Rows from block 1 of the decoder, named by matrix and row number. Each number is 128 + 24 x the weight over its row's rms, rounded and kept within 0 to 255. All counts start at 0. Numbers have three digits each. After the name is the row's rms in percent of the matrix's.
# conv: 3x3 conv (decoder.mid.1.conv.weight, 128x128x3x3), inputs 44-65, a 3x3 kernel for each
conv.46 093:107171126099078142164117139096157110107140145165116167126129120103115160113112125086159117123169119108137119141130088099163129114138120134092135105138154132192129118134126112126093110105121142156097082152164101119148112110132127146113129128146109111082123136116136119096094157162107095122122149119121120140131095107151164128123146157120172121104108143094154122133140128126060089126109123106175168150147111156156182133146118123125141104135105145118132095124118126090135115159133148149117100119085133087120104156088089092170113158146143127138158138110119109084176126129148164108132105130122117122
conv.47 098:081127132076163112075160092128138127139153136108150128127084142124122109111100131130131114091119079141127150138163122138167147135110139145113124127087130134125130118128096089092141142152136137120176125063132114144151115130108137118100130117130121120117135123118138108113135115139098185197138129141164150124103182127157134117109073129112106137133107137114137113093119114125137120135109134086099153139104075150138136073138153137100090170139145155146111140165140109147106099138108123131127141140089083110108130116138136129130127081145189120136126140104132149123117132105123136118114112100123126108
conv.48 100:111066123086127111116147125093132155126063100176111146116172120112124110139131102146107108141126111151148119138148107038126099131127107136121098115176127099156125140155161122080150131126166115093154106114103141103086146123098088166118102130143129098133140124152125108133122076112119158154134163119136132140101057126144086134100112132062166135092145159091134078142132113126164163120138136123073165099083121104115129103144123119122166106139152101148108116144168123103127116107108120106134118156082083124129136084153159144130123124143066175152150124134138136065175134156138124137135139117129152109
conv.49 099:117147110129145093142123106137140115115083139171113131124142137096075147090109129091144148127085128130104133104109166087119094121115138116115118113137120148150126136150151151113119121146124102143147100172099121154126151151093151144131134154202101113128144114128162126143127114147154100125092129085130110147099153151120141159117104121133135169109113115096162119129134140094156109096114108117152086146086139089140117149111110127100084108124150143119108142135108125120123112144116130143142149099140152111138131120153148132156112182135121130143154133121163127102111121110131111100115142123113123129
conv.50 099:141132084119062138109134137117116089166157112129155147090166146119126122133114124110156109114117141108128133099092118123103137135122139080123140166030138146112149152122113125111101136134132163164093123174153121129141073107129123141125110119167113148129127169117144149109100157127154081114123114127122156117155137164119088187119107130124100140122101121110134147160176141141129121152127134142151124144142126146141160142136114117129130103159107136124162154139122119122123143165114100134117125124173144152102159101128122129188096138114172150132144125109148116153121131128129153073099145155136143110
conv.51 098:103112150107106124115114096090141168109138143138135115154147106119122125113131081121089138113076106101135118138153152101135132123098125132093178109142117171104135116126139119114115126177125137128103147146062130072152107137131134151143089106133125123103134155152118117137133107163133114139128126120125107121163152132130160082119107143142080123157092137149170097132081095124112087091151145141147132119085162108121171097128118186135122132099107091097094149131095124148160137133110119120115136106149119107133139142164165194148100131130112166101148126154110107184102135135097122139133120137138081151
conv.52 102:142145155101121078125177119166151147112107150150089121066133142111187108130160137116110111113130116126131106116138111121164141179105139112154118121127110112145156127142138088093137117110176138149114150149123107169124122147144118121127140117144146139108108118134097122119159170140110132147126161130157143156112120140108119161136158139116108138115103113143150165124161130142164152112110143105130126119141108145084103053139153076136159133097181116101110109111147143141120108115154113111128151177145173144117128124156100172154130148123070096168145133128178112111130120156131138149133131092165105095
conv.53 101:107151129119099193143141121123117093116149078100108132112118097115168107130158171110128144129101111138092125120136130131229114133131094176106126107139103083111107115121155160151147101130159134105128091175126092131172128133145085147136132120125134103132107157154133120127110132112123099122119113175138118136131076136104103155167170110110122115102142130109119088115132084095118128123121135145078077148164162137120139130155163076109145150096107122114120099130133153112159158136117142098114162140109116158129116117112139134101071082080042055155121124092122148127123151118136151145109079138127126110
conv.54 101:082117199094049161120077117120119153094140169153117142136165115137173170134102126160148151136146100105155140128126124141116107150133119130128091115161124123102118134125155135100074093101102116116128181127098112161115125092142118102137144133159126083152145157125124131110130091138150186165114120085133085122072145156135111138127097110149153102123095115137107083128088162124124116091131140106143141153117117106097151121141126090121095125150095135068133120109100103123116096129146150145108126167108074147089115113154098138140114126157097181106112111116097139122118140138112143125121144101102163127
conv.55 102:138140122134152165127106146128111168121129107163129128179134146122102072120141127131134051118132140085104114122139120150127165106160120107104165114099213092121146108118148132071151134091139125140132081125149150133125135125096125142093162114155110118127105162130120133110096113166130168137110090134112122128158117166165168105132109147092138143154159138130179160157141117110100123098135151152089148141137134084130155175115173146150149097153103086110125114157117112141115122172154149120126113149094106101104151123131115085174127086140121115126074131167140158109149128163092108156134088092146128121
conv.56 095:134165117160179116125083082144130125107141081129154129119115082093165119147106125099134167163088173138143166111129135113108128129122116147151091151077126166160134136119128110138154096185114134138134179193132097147178139097136120112169145136153106118147119117117128185125133169150133160157127093117164158091123139125133158137143140121101146123101090124104112154117113138141127117105157081147147097132161150135121092152152150116148130101114137114095125145111111119124117129167139122143105108161169136129142164117120101130146096121139131119127081147125225143098188154152161102113140137132157112149
conv.57 099:133136127066122125117102089122100129102153129113139140118135154141115090134129157109125105095180147114159166119143150146122142124093142115073126122135122128145122137141091123110113121115083128111159130107149197148127173161091109141134114121109107129130114131110133142122092117124085111161132121078084130120123109145112153110143096129111139114133134151114094145100105129157157138122099128103090136151169102155141140119132129101177109095132114138135114114119116119133122137132126117151146155134114115118111121126134127104121119089076138157125174085112088119099162107159091158094143148081158122109
conv.58 099:125206150153120094150098124173122155161115143157124142116159174109140085138139134152132107161101158131142116145144093112186132107134102171137105131173142163099120120149110138157135148155137099111112124148057136143107130087108152130120159131125130143133110110120147126131139159137138133169119138097103090125168134095119151103114124128158121111123112150158113167124099168108130129132119133140128117104112136077161127147115109149134109141135139152141132126138077162127115150143129105179135145093081114135096123158126184073103103096151143118111151108134146113115155107092128119118103130108091133125
conv.59 099:122088101144168131134180110118092148152093112162092105134149118163119123150178118140119095165120140120142138097126132120154160112133130132131139170094157131064133085115118092193156105133182126161085104068149113119137119140121157124103148101104115115146090124121122134122134135097084185105118106125125111122158130083110160108141112104092181158068148114118131092135124119177140147104108127103127115106123113166123085163155105112131103158106144128164140134150105133130141147124102164134128154144120173110141167110115180109162085090109149093156111110122157130160121113130097122132102146166134115111
conv.60 098:184129101144139091152143134125139148127132157114133156126137128095129120128100105120136131129137136130159125157080104072092148146136113112132177124072169150177121151148151100141133131134093111125139156158126145088140130119145102166125095145172133145151148136112132154125117172116138134137107081118150161107116169130143117096127129105142124155115098122113155102107158120119105101108153130131168092102124125157104129139086136118134114146123138076140148130151125133121075141136145129122134101129147149106204120142121119119170170142157167141144078136128096119136134160098133172146155115114122173106
conv.61 101:104156118108208116108050118123144160144140105147141155149104116127162115129136137105145139127094102131129121118116123124092124108128132112139089163137146161129122109132110131137109147103127105153129119158067161114116094180115133139120112125140149114133120163130134106089161133127105090115153140155146139136093059101106110129125112117135117088120128160145116112098135115115154102119124141120112112118132163128130104137108111089132106113139129156174111080126146134136121113142131143129136101148164123100175146126136109087145124125149144131137137092117071075109155152117101103136065124091134140172
conv.62 104:138077115137109161116167166119081117104136127094132122159133115142117148189153085115106093141143145143151104145127112132193086159171131132127080103128113097133138121109087119069146107090131135077132099120157153169114081141113131123104098085130135117132100149171106096195127093143092137130158119127138151103116140151143114132144103133101113113081098162137140139109177130161160167142151103115137119141095168112145168162123114125136129127137122101152138080144108119142117115166157130159118154165123077151180131108127110108097072144085095142133155131121134173144153149166138111108119143104133086148
conv.63 100:138155130143113135161143133110100108083117132120123124113110128142146156131082132145094140150173129144118152096127169133089105133098120154156157156158120179153131159160144105149126113156150121141106142162097103131130095112116149139139138110111131121121137168141139127131160114162148150136126132118129117123147054090136096088159107150158086112130104147103116118089141116139131126125118147156097142131089115117159097111108132101118109151139176175124134091180127145115100167154115155117146142100118159120179106088112158113111126142157146100138131118150095114095114116135128123141149085149125122149
conv.64 101:144123167149141090112095145144158148144127146116177125097115133142095180155137140116147125147109111108127106135176136131155150176138124123137143180111085108129161142151170173104180150144143150100131185107086147159096151142126149132089108139131122142095135095141112126091142156137131144103106098099136152145163125117144105122103176116100158159118146111138123119147117120154127119135145168159147120141089094125109137105113112099162092124118142140144107132141120138131122133179125123130144141135166119140141122128125124155086158178153167106163130130154094118106150182079123113132138137146132148110
conv.65 100:093105133094132142122152156119142109107119109107185115179132117132030144114111110127180108129141130086115142142160116086137134136102150143121152084180110101152104097105113121119114129090126114133153130105102139126124107139124124136112106128131130128120127158106158135158082095175168138116123141104113131124127118090102167141093131132077161135112127154166176121114138167140151107126151141131158108115140101183130140098139116103144108165124160125143123109158118120161123118157135097142101133152130087205173130140111125085148130122122109137162148149131169124100139110143081133170125121104114139131
conv.66 103:103080167185202176150151103136079134139156134113160171146160117148141126121121099145153115118095080126156122123160114151148149139156113122167152112125161108134155133081147142124180157163084063088128159093159142139102127108135095130133111172154136158141165129104076129141165126142097130119103171108123104163143153127139112089109098145128106119116153120142109118123077158121138160113113123129045087123128143143146113119111132131125131130153133128125145104138136121102098112120134133116142104107097108095124109125113096092118103113114113143114104133155106142162123124133145119122148182090088177114
conv.67 103:093153121167118133103176140115142136186094147102111113094143127102061122109157117157161137156145121140135147107125130128105101116160129150131143101161128148117121114145124114080177140149151133079100115088169087127131129159143126155120116130154118122127132114103158096142141085144105133132149096136111143167114163098109144140146114106140155131133129095105121120116144100110153109102104146160138153129093129109169182127116108147124139131140132119119123146107105112144114132110155125154115134125112097072156112153116121150157122136128160103146145101144135151157067086116129137128123164123121169137
conv.68 096:164154142138092130153156142122125127132147152149137120170092089129105086130110113142135108119132107119107127141124115107102132143101116099121130183148125124131118149093127100102154088116157161104154094173083126150068099108119148117123125092122136148135151158138107119123129101121110099102106114168108130149136109123165158119150101123167160129160146115144125113121144114097097123138144092135202121115136137101100130110100103126125123116134159158135136135125135111098131124152139110144112129122139070076111107114111131098110132201143130144131136169123179115144177138156141126106130152128074164127
conv.69 102:114142143116034188167115169144125142122104114067123118143077144167158155133119142138154127137133100152131121132167148117146164126156129131132110141148135109094184139124156132085143152149120077102151102134148125148110158077090141134125096109142126135124127150108128140119114158200150136127153105123140112146092138124126132131138186154072083131130134136160122112142122138123090158129137107126107092126090101127064128123151128119092135141137130112120103109125136146141139138119155140118117167162115093130100124088115107133098079157091050115089163123149136144139089114142098103121152132158105159106
conv.70 102:130096119144167155122112112154121108116130183157137124118144148132213104104136131100105121096158097113116128141116113108105113112151152109103133144158100156140172141126143126100126119135131148137095144143095133112139137125133113144132127126154099120142095141149126135118128140095121147079136134148081133082119132098080193127067133122124144094134088122128107128130132145126130145111088147073128162124137089126162130119096124127123108130113106116130128160151147113120129125136161110102125119104106112139164125105133132105125166156143137144129119126148144152115150111136127124073111150110143149171
conv.71 102:118147146110142052123109123135155138146114129107143127152122109131133143097153120095091132113137108164102120128132079105108071106099109133153100081176106128111146126143120138156099158118159129134136093108124097106109120135133136114115141168131129129143129112134132102126134149156093155096103115102142130158124170106115149131160147111140130142111102144147123131127171103101142118125118166112139167131121153142136129174212096187159149169125116136126102117155129152121168133134126127115142128113111091130179116125144115068111075131119115128123133103120125146162100146118151146097140144098135114149
conv.72 100:118132092128130140123120129139136116122120133110138159140094114123139144128100148123139149118161118130109120150159115174217143114127128184106105097115117114149137109119087068127154111115107116079116109139152132142145135140148156123141102132149128153161145135100101153123138084131106148099135118151159141112100106140111152123113166128125058124154111099154137148127092080130102145112101118129115101121140128116134132113175134102166106124131111134081127174101141113113097152150152160104120154160093130164142103180103170143112136140134126130152164141157128113096116147120106156142125132131127154154
conv.73 097:156147128168133122158121143131132104135182118119091136107147131148147153133109135089179127143138094119167151117107141160147119167128150105140131099120114116111190120132163153202161165089115126156117099141146137159134099135109155119134107152120147119129126131095161100102134179147102141144137095125151112100092120143123164133147132156084160131108122132132094161097165143143118129140134124132124122085162100140155154108132140105138154145132098085191144158117104132119128119171127107105144133100155133124162084182086115153127115120145117106152111131110133108161105137115133112149128106117127125123
conv.74 099:148214144149222153110067094164087112123171147146125138145125121142107144103137121125132150101101137107136130110092094131172155073083130105098118127110106096122087126122113130152121103124138144110132154070108100106141112119161101124128145140115129127130135107165134136148116118157211165144104127108126127139157100156148153114158101130121140155108107149137114147160117125152134134129125135133077164123091166172126126129154145134131105102131127102146138132148110120100133113134121108134106102118129146118132105128131086110119055102116105117111129128088163139142109147151134145141106135134094114129
conv.75 098:135137112115102187146133112147119100074085113129140119125124121176119141149095128138131159085106129098139117136132124106100149105110133138202121123160131109142116169114138157132128143172155147140066106151127126081123126163114116106117127101106155133100126157119139144140114123126102089091102087132104130143139143068120132133156125137109077086109116113132121181127116166175112164137128111129117150117153105157160133167093132136114121168146137161111125121134110134162139106101145134126100104139142112175128147085122124118097095159109113162140138111139140152113119122128166082142125091135155128100
conv.76 102:111096084110083165113075101127096154123142135152126114157178101155174140108126146115166134108138125133105145147122174139053129167122133132161111152173102152126121176135094155000104122167093110079116115114149130118102122128101099168130134151128122122127103146138118132090141139094148135112148131116100096135113156147153086133131149097139109104151150110150128172131100128122148083147148112149112106088143128132134120148119133139145131137134136117126096098069113132120097121127118156157130092125135137109097114150112162148083179163117132107081152142105085088155140116077104176088095146155134101088
conv.77 100:152152077099124134155119133135181113116172108159177139110133120150138174140132131147125111141156142124139135116103124144228127147187123142133074111146114104121124151111107099156134109132111135142117126164133168099120138157164181157121144169140155101093111140121116136116141137150128125164167154157150140138109095154114141148174134121114124128144154117086160105167182105108108142167154124116115170139130155123097144161159128115129136141124084134101103119124130119144130162142090122123153129126122160149084101092109157137093121142139105144135133168144198127151095121144114136124160148131132163156
conv.78 098:139141106125123159145085173121117132096128124149132124118137128092112174103113140130136103098127133105124110132090115144146138144143126068136112102099126146183143150108103111094076061090172138141142100171129153131105122139152122097149127121135128149090124131130133118177088123158133095156152132127158145131143149155147102162119144119109114160138129119103079153151121126126107140159123092127119092147125083173131134147184139154119153149101150107115097182169157124139153131135119125106115113101119097118127119158140103077138128133116169160090090118087129132108072134095136120118144165089119119129
conv.79 100:092095144167199138133126118098154125116139133047087126171162151149172107121139105105163127117140145137093128108127135130113121134109110170082158120120098101122114120145111142178133125132157117112188178118091099142109089086126144130125164132135137117142130129122126151133102132125107112119116136117080088125133159097151169137118102146181154133109138126116165153121133121158140136121126104124154123131103120130130119120122142142072131132122140128142077112166125132124121123085086140143136122139128130082095115154143128095044102076115116080179129119142096129160105090133112109101130105153117161144
conv.80 101:124157115115125134141091130083144127147116135139145107107151118142145097143108112139159119141124132104108156114154144145176144126156123082161143149137151092116145142164154122136113138133095153145116070158092157106125115091128124125104164136150134123139098119127106139133144098121115101135144105132176151117119074199112090146193122111127078121132096162106136179123058140063114164138149133128098125113159154135141129123093170103144156129119101106090104081129125143158162136127118136119127151157189153130140141133159119129108115140096096112115144138129125139116097121127095139138113106169137118108
conv.81 092:101105143101154119111140137114118121129146146129138114128099108172095096127124159159080087151121113117109149127133135122142110102117157126170105187109157118132148090100140134109157163173109141147126140172089124121116157082115146125125142128112130117126153087102115111103130144143127128112109118130110120128108199084142116113136138114097179102107148113115099151164156134103115157134104126166157121148078120110120135065150157125088094146136157113128111124128121140135152122103114132120130141117133130111134128152123156132146160119146150136137134145140161123120106111140113137099111109149120091130
conv.82 099:137120110171124118135103114151127115086117113102113114118155180127162147145109124156148119124098116159128138122108135142081153122167150119192154114170149133118136107120123155097120141096141131101136119130126099121096086141157120115154126096096104085128125145111136091131133146077094124118105144134142113146125099109117106157168130130109114082130150124186096133130069142142128105161162122138111102099128098109140120125136129098128123132139123148102117113128137144128108144105096129109140112147110087166154158124142130145165133155120099129166158156127085138139138099145126085148132153108103102108
conv.83 098:124074133125141088132167155130120155089091111115138129157112119137148151147080125114125124108128121111116139149115119128099088141149116115110109165124130111159112133116103102092116130135118114101103112106109155108126126138098140113116154141143128138172134106149144120147152144125135039068117122130092093111133102109098132138152107131144138065124139115153125138112125115105140128132140159141119145114112141147123159110110143107137143126119105148135102125139142108102140123043113126119139137142134114085103141137156142122110141140135104124119165130120167119101133096155137123102135124123126156170
conv.84 098:100128139127141165113079165116112145116102154104094111100103119098159135101123117114162114114114075110123116118085145146184129134153136140141122176123111127108126105125156113167147091141149138159086082165134122097092135156131142133134140136148131101110109137123139117133138138162104131083108129109105127117109164130100129138093079134157119099131113090097121132136143094096159134050127169125120143112122076121140102137099155150116115150144134107123090118144128128132127135169140143117126108115111124121088113116127118095155105085153154137149160070095091148102146185119135131139130145108133132096
conv.85 107:125175136151168133183105055150152173120115133098139102119124142126092152103101126086153108074138144148110128134118117091190103131105113129082113154151144164162124116105143133173091124124125131131125129139096130105130095117124125130128137109161152086105120074149125122142169114117130140153154150067124154134103170084123192142084105114182170148148132158146136127146134122114149119136150136119141105129180141122133182141149145136153100136132120126153134147141130172135102135083131150127118130108140105133127111125125163100065087135106108114121078082105109153077118100121094126130123124123109116158
conv.86 103:093135177114138116161122132128113146051078127112124111132077078135140144119097131118094152105142145118150126115120102129139108108082148108139087086136149160132136077119111094135114156136109115156135171195115103109147159125111156137105143156157120146138129128135117151121099137102105143109138137159117100143126139127155139159127111111128124119126128150127131105132143092098147141139144142140138172133145107144144138170128163150116104128143131147125171099159178117150132170143143096117130148130111114146120149073145110083104090107132096135115131128103092094120131132142114098117115114125125149105
conv.87 095:094120123187114116153121102133138093122154136165072109092070126131065075127126085112145106131105160133115130144096144144148137109123085159111129124074111139121141137120127062131143104163084164122121144139132123093178117145107120118125153132149128124153133124132146133158138167106151142125149104065119174111121110102174152166154119102160128136112104145125109097098091146092141113121109104083199108127145111135092110128134120111129140091139120062107160100117128122162114136155093101123126080146140120125149121131147126109143119148129127138139089120095146125113109115141158147136100131127134127113
conv.88 098:123129129130100155132120135158136116114124119145130164125121165107133142129105106143139143090130184167164118130137114136087159148124086087135117126193120146135126119117132128147140128153124129147158120112155090145117162090118114125111156132128131145128096168098146154132151139119125129197138101175175151135124137120177100091151154118085180149119100102161099159121135134149164125144131107157136132142191151097099096137150121135136174099109128124108109141145126121121104160175154137147145112094119096087122130145136128102134146153146143171148176111101194136104168151151112145137116106102155148144
conv.89 101:100174174072151151124152152102092144160148061126131118130149117136114168099139139106162160122111121151166138123092142164119173128121129138104137133141088054135139117127107091158135110099120081154109134142117146160133110131129122151171132138119094149132122120109136143097097166164097123174135130176149119139125157109117135103126133150165077126135104137126049100118099137147155138129117122130112138160146095140140106136117182159110131128119085099137148128120140093126103092109123135121159151141124105137105119155112112080154077080110045118105123095082105098104105146138124177139107127160135139121
conv.90 101:143099065142143154118121116111130131088120132161130117131177160100173142088078113153157145119136117147133100121138166145093138155150124117147126128089093136195160150117138132146190108123142129144060125177153129167123132138130143100102116101132127158102134128150172136125093074115153193120129106107128130102149080113119117101137115120121168138139143093128100147122102096157154134142100093122077112163122081099117089113116105089141125113145118129141166149100140121148138156148117120160146098124147092080138119134103142141133168115116137144123142122161082133132135183114153103084140139133138161118
conv.91 097:108097115102105094098154118087140130129136093149164130070105121108078142137128099115102128126123105106123115175136167078154154091116110115106133140152109192128126153080112118123149121134118117133101178091113132146135133115098101097108132141163131150119152130135125131129147125106133130161077140108116145131098100160124092158143096112112139141083166149130126129155110113121127097167105122138138090134080177137115154141115123102118146097173156123178111136121135137147147146143123103134154148133149145091123122128152164105201111115143122086119130143157156122161177151129169113113145113140118110146
conv.92 097:121112138103199115103126114124090107144148131107116124138116105127068120127184136139137143094112099144125103133143109107142127131123136157130117133193170091127152124146115116160094098093133111123109140168084067151160156111122134137142148130111114141155138122072137101133122071106104167104129113177153154126124124149123110128125165114106142113135134122118102134071041113129084141104099132152110114113129123115100140150132106130097124118128156139117102115123123101122125112129108133104114089098105114147111107096144157139151166150139115114125105135112082087134093158098085136074137105125151113172
conv.93 104:060153100181212172132178107176106094143145155102142127118121112080086116122132097161134086112128082100145104176152159105140090098124093140105124108088135102141118144170122123148114111110103154103121141167135125105148139157158126135111114136123123104138118093094179123114111095091147104109142130112104125117086214133137190107165091100125093133130087170116138075116136139125116103129098134112113128170153124130190114133135167149102160106140100122180124151159117136112127141099116138124122100160153139152153113123120083135136122114133171129110085122123141147110124136082152142135111130147106152131
conv.94 104:119193124170168118118128156135096134146156165121125133126076103111155118151144124090092123090163149127161134145127094187172145146112131132117098105172120147159112132154143147154150116120154124141143155082097156144105111144107135128098080129133101114141131170105126156135122138118162131096116072153116145111112072108174114134122150147183186159128179150109103125153158142152175144104124122136130107150144158121152103140075125122084135127152126101152158150123134108155123118167114125163133104118108097115111093136123121138138170090123167136096117080122149164165128162082127100111130101099111158100
conv.95 104:154146158176097133153115148149130143150155168076130138155094147123183147141117148106132143136179117114112119138157112136115109107118151094118169085136145134110110125121158118147215113157114129125112132159123151145133124117120075086107141132134111134160165152144169144101117167099127161144124133131112147112132145164144118088107148105155173095164119073154103156116154154097137159115120153121190132118130089136128143165184130137133109146122152135143154130164131141147126127124156113130124180162087117142104144095152135119147129089110107133084147085173132129142116124123088118118079090071125144117
conv.96 097:096124099095181168155092146093071165143192094119135112130118122093083121114185137171148134134142119096113139157117149147112086130108124084142117104114131121044109144126125096153149108081097147132124129101150141125135125095131117076141122117127124122133105115102133149136126093111170169133103082097111135123107089152121125110099120124125158111119131135130109129107129134150085128113127157119092129149166077123131141130186114124115130114084112155111129164092148115125092117132124149103118086099138116138128156149079121150124147109111190128126096111131114117196139118121117122151145133109136135134
conv.97 102:117150150136063171132174132107168182127118082154163122149143131118132075111115135097149138116105163137157147110127085081151111141138129138104136086190150099181110160107130152142138105126125131124093123139132141139124154130141114155149107138104124113136139173138140136147149178146115111152131123119136134068096146111092108160133142130125126107164106097099105113112158135150204136136130148115158131151115135154115110117138153126125100151073125145137087152162145161135148131133134155162107128111149118106151103146132117119104100121160181166146085131142118117133137189157144128145128179103106156129
conv.98 104:136120125093066113111112135142141102138103119100112140104103125121083115123154136163116139135145081112115129098167094164150110155106111111128093133155138160083065075181126104183143118133122105115107099134126142117120157081149110135118130132118170124121097130124158132129097127118119204161080080132121138146105090163130154140116139102097114129130118125057108134092188142163122146130110171099142153132177103106146101119138166212144145122112108119132117114117124146140131147142178149117125130075142126138104135147130137104129116123140129121082107159126129120088150136109144136098115111114102160144
conv.99 101:099112121142157178122148125114120119178150130102133115143154088143118124119170133130125077122108132142154128179119120182070113142127092082098110115133122107136141140145092118152118110101129131092131134116090142129165113113149158143103121129124124125144151117136114104145085113078140146174134138151138172137122140100161115128104091117140166139127141100155125100123132144109088131152094137112180119136104111117148124104144136109136144167113132126160125111077129128142132103101124123101108150140123123083127094102111114100107113137108078114102085150135110185126155129117126163138144148153141138143
conv.100 098:092118130144190147154181113144116104112146115138144117120112106157078110112121115141099160163131133118134101118131120166129126146164160161115095183166134131153122111129131117139122124083106098140112086127158164139152139138078123118102112100145151110121110119131132117140082129132091118152124133135110121124134118110141103100151162094150120126124104170113123112153107127136135146120108143117176137133090126130107159140108146160134104126115140064132124152127132173128128151125127131096132151114105138134141139086127116100127144132119116112122135135141154117136109147126071123135143141124180139140
conv.101 098:134128112116143132139137113144138141137102124104123132106114087184157093137111151125124127176166128104146120144115137147131135157120148124120116157125099086128138125141111151117099111143148144156107128116179127096147111133124117113128125138124121138133114079156142112165116127137160135138149128110143167134131163139131098124127108125170149168132138161138086094109085130079152122117142151146085129113137152138144107130165171131122195161152119075149137128138144137157136117109142107138148142157121167136145163124146148154130130134107112136105116172101159137152127107122108133143096153134151132107
conv.102 103:168136138122149060125150134065096118117120131110111127123132138086137132150133121108143103135148151123110131138130130130131148114142139125113088108149101112088129129154085105160046157102168176123120143108173112134109115123106193113141131120112152181172121123143112099137159125133136105108151112156126095132072137136141172141104155119115102182127141125131121123091086110125127122114123120146159129145111128139125146101104102091125158129123110181065084064145129123150134131125121123106113132168114105125143153137099065134117133145127152148171103118113108143090178141158157151121132103112148186123
conv.103 098:139091109129150130159107109151149139116080152120123113134083155122119160129145153095098172108134158151157122151098101097130124139106116129090114120077102158106113137121141082174101107076086122142111125148112176114110128103165099133109141123129114121149117103154142123134142114118123122146126118082126116100101152124127091106128139123161090155151116106156152114150157114149101120113129111112127120162127111140104120077096129111144123146119138125127145137133117106135139132141130142144135139190131130150091114131124151146122163101151120162120156093120091107130120130118137135077137150128116131098
conv.104 097:163116137139073099142101122102132114170110093178106126115142141128130102090127128122107158106070100142117113134112112156161095134119097142134114137099150180097130141117138118145113130112099132128124112147107112125081157138114085173105120137106145129134160101155143118128126139103069143104127099123121150111112104119109096127163139125136160123123168145111120123126156146095110143130109142086128133111124143096144127143137103129131107114193136178116119136127158153105083110123118118115118111130095187057132129117142169164076126161116144117125126120116117145112127160135167137125145144120134146124
conv.105 095:189118066178118105108121155089070120107153116130148120169117125107107126140137110132092126099154103123117113067112106093153109128149113095083137112111111178137121129116124148123152175110156164117145149136155112151091147111150124153127147107143146104111155136117135152118152109154152135120117124154104150136094165166118123107128081147106086122130127109129111131108082092120141139163109089159167150123114131090117139100120126153105150066117163135103108153174085110110124141138118120148118126093105135134135180150144138122086131154068147127110131141066129047170192108132143120152140123128126132145
conv.106 100:177094109107108133150126128125140157096143108133123140129118192155138149145112113142133128137141105125103124127131094142107154187136125136085130124154129092130150117178106095150137103130151141122137078117145139134089111100138122112116138144134130126129129130159103108143127174121111103144125100104137152130089155105149105152128176133141090130143126130121123172127147156138137173163138118090145125123152101149131158116143150093120124097130131124096160139142139139157117134087091120096115075090115158171102119184135125124126103094157098168132115157123137114140151131125108133164152106121171146111
conv.107 099:136096189135168158080107139146117092140129122132146134165103146109112117110127119141119133110133144064137086118140098137113118093157134142139139128169103143142117088083173132153121107125118145079132199106094098142128156155132123117143131117144152143149120135143091143103104110108127129124112113111138146091141096084125152147118140133157116149109136112159133142089164117124167080118112068116126131123126115136093161127140099110152110121132124119105153140104097157164132112132108137108136131130111136091145107084137110119086134164118108087125084120146133108138153094143134104134125127127136124102
conv.108 099:083135080089148102160138107132108096143126081133134117134099130121129122125138108112181117112179163143141147150149136110130123120111134101140087106139094160146124112139062142115103126166123121076151152072133133147140143115114167128119155113157123098137116102100098115150131125097165123089166113135128131087096156131126186121132117141142149120160130132112148151108141105094158156142127138151121176130131156131137144138084126105155155090131079138134128137122129146140134153129169121141136125131110163132107146151134134102119101120086143154171127114085099111132126123136106118115124149101129123152
conv.109 102:100118142126141117115149067168115134124092160141099164105145135118108151106097140101154076137107126153138099127129154101041115134089129189147139109069161139119140131177137101103101104159137145130124153127147153121107164151151134125129112169118134120143094123117121115113102146113130105100125149116142129130151080129111116117135123130136115087128100111144155102128109126110082133141113134090121120137131153128100146156097164148155171109139123145133100136147107106145144129133099120131127141141075093140100140155111141071117184148101114132131147113121108109127131134117183188150123107131106151127
conv.110 099:161138132110083129137131117099116106139134087137119113144114087119180113113156162134142174125096119130151096157097115149154101153132100139124103114124119123079130134112159122092141139153136118124109138089111099081093119132101079152139146132159121131126141150127135098116133134141103165119125099123139160108122125094119106115131118122130140126080144171108107151060174170127139150160139126138099138111096128143150104089123129073125111131134164132096133120185123120155111115154134139139127127117160140114074120121155132152135101081140097127125162149154154169098117094111118096122118069110116154140
conv.111 100:110137103184228047114159112078103124127121110152170129160109127114168115121144146069142142112093100098142122111131104104105097132126100097106093161145136133121134116132128130127135121151118159142091087093159127152118193111161119138135118146139134133156129102171127124108097109121099106072134131129162136113130183111129125099123123134130113133126102108113096125076152156130111115093136146151162182132108107135113077105164149154131150085124124104162122167157185120129127136124116126153126153143166175124178120155102109150154137107161134128151130137121141117127126170135149158099139143077130109133
conv.112 100:112117097124133144154160170094108140114084124123107130091119094121098146128141125131088141126097118117151128121074099075160147132130093117111131125150162132152109142149157131107121116136146096143141170138115135139115084129129116150128104139136138139173157150157132153146102124111149094150121144166144163102187098102140092098110108121129174093117123112119112134104144137117127131157125150155113132161153136160123147148107164131147163083135148154151117138132134131126098153130124147131132113090152120137147144121169083112150129120110181148115107082167104108126113124125141146140132102134131117110
conv.113 099:138120104154192120117094157091112143124109144134153155131135106127127155153154124157122134113156182135164143114111117126081144134143110103087125111073083142132127138168177104151112112082092139144116089112171175129094111109116136130120134122160120139097130153174124101137148101081089119130112074130176105137118217115119218139120125143146143123138102107135119148118077137098123091134117103113120106130120128106096099096075141128114178137121139135137085116121120134112119139092130129138111170100144156098144151123133083063117107117106115137089125124126125125151148097115110146149115108138176140133
conv.114 099:110108114132120136090140106113123123135110134162135129091129140147105161070134165120096158159059157116115145149115128121161102090120123127135092150172132129150114110076125085129123082111143126132114141100109156109112143112120178129115134132105124131105106129129129157143113114124101137106100118108145084108141124140085071152128137120130103151129097103106110130150125143143133107111106125112106103153101094118142094132104130107098061133120119136116147177157099120129141140112124119150092136104137129142139127114118133101084118093163149132097109113135152120133113105149102133101133161130154121147
conv.115 105:109101142142123153124128145121112130118137097122118131112129133122166136120102151104148150168152120120130140118124117096084103119131125112114139153103097144109119125133085148134156122137087173129088177084132126137127108120105082148128062123134122112155144136135121138087127125168112165113106122139090123103128102111100127106174153137144134158143155147112134140126140122152145171109118091168097107143094114078120083108123152152146100134142139142125126117113119129117126129154121116148132090069112146108121130131105126155092117134089131148121169115102161044161159096149113079114155095127113119128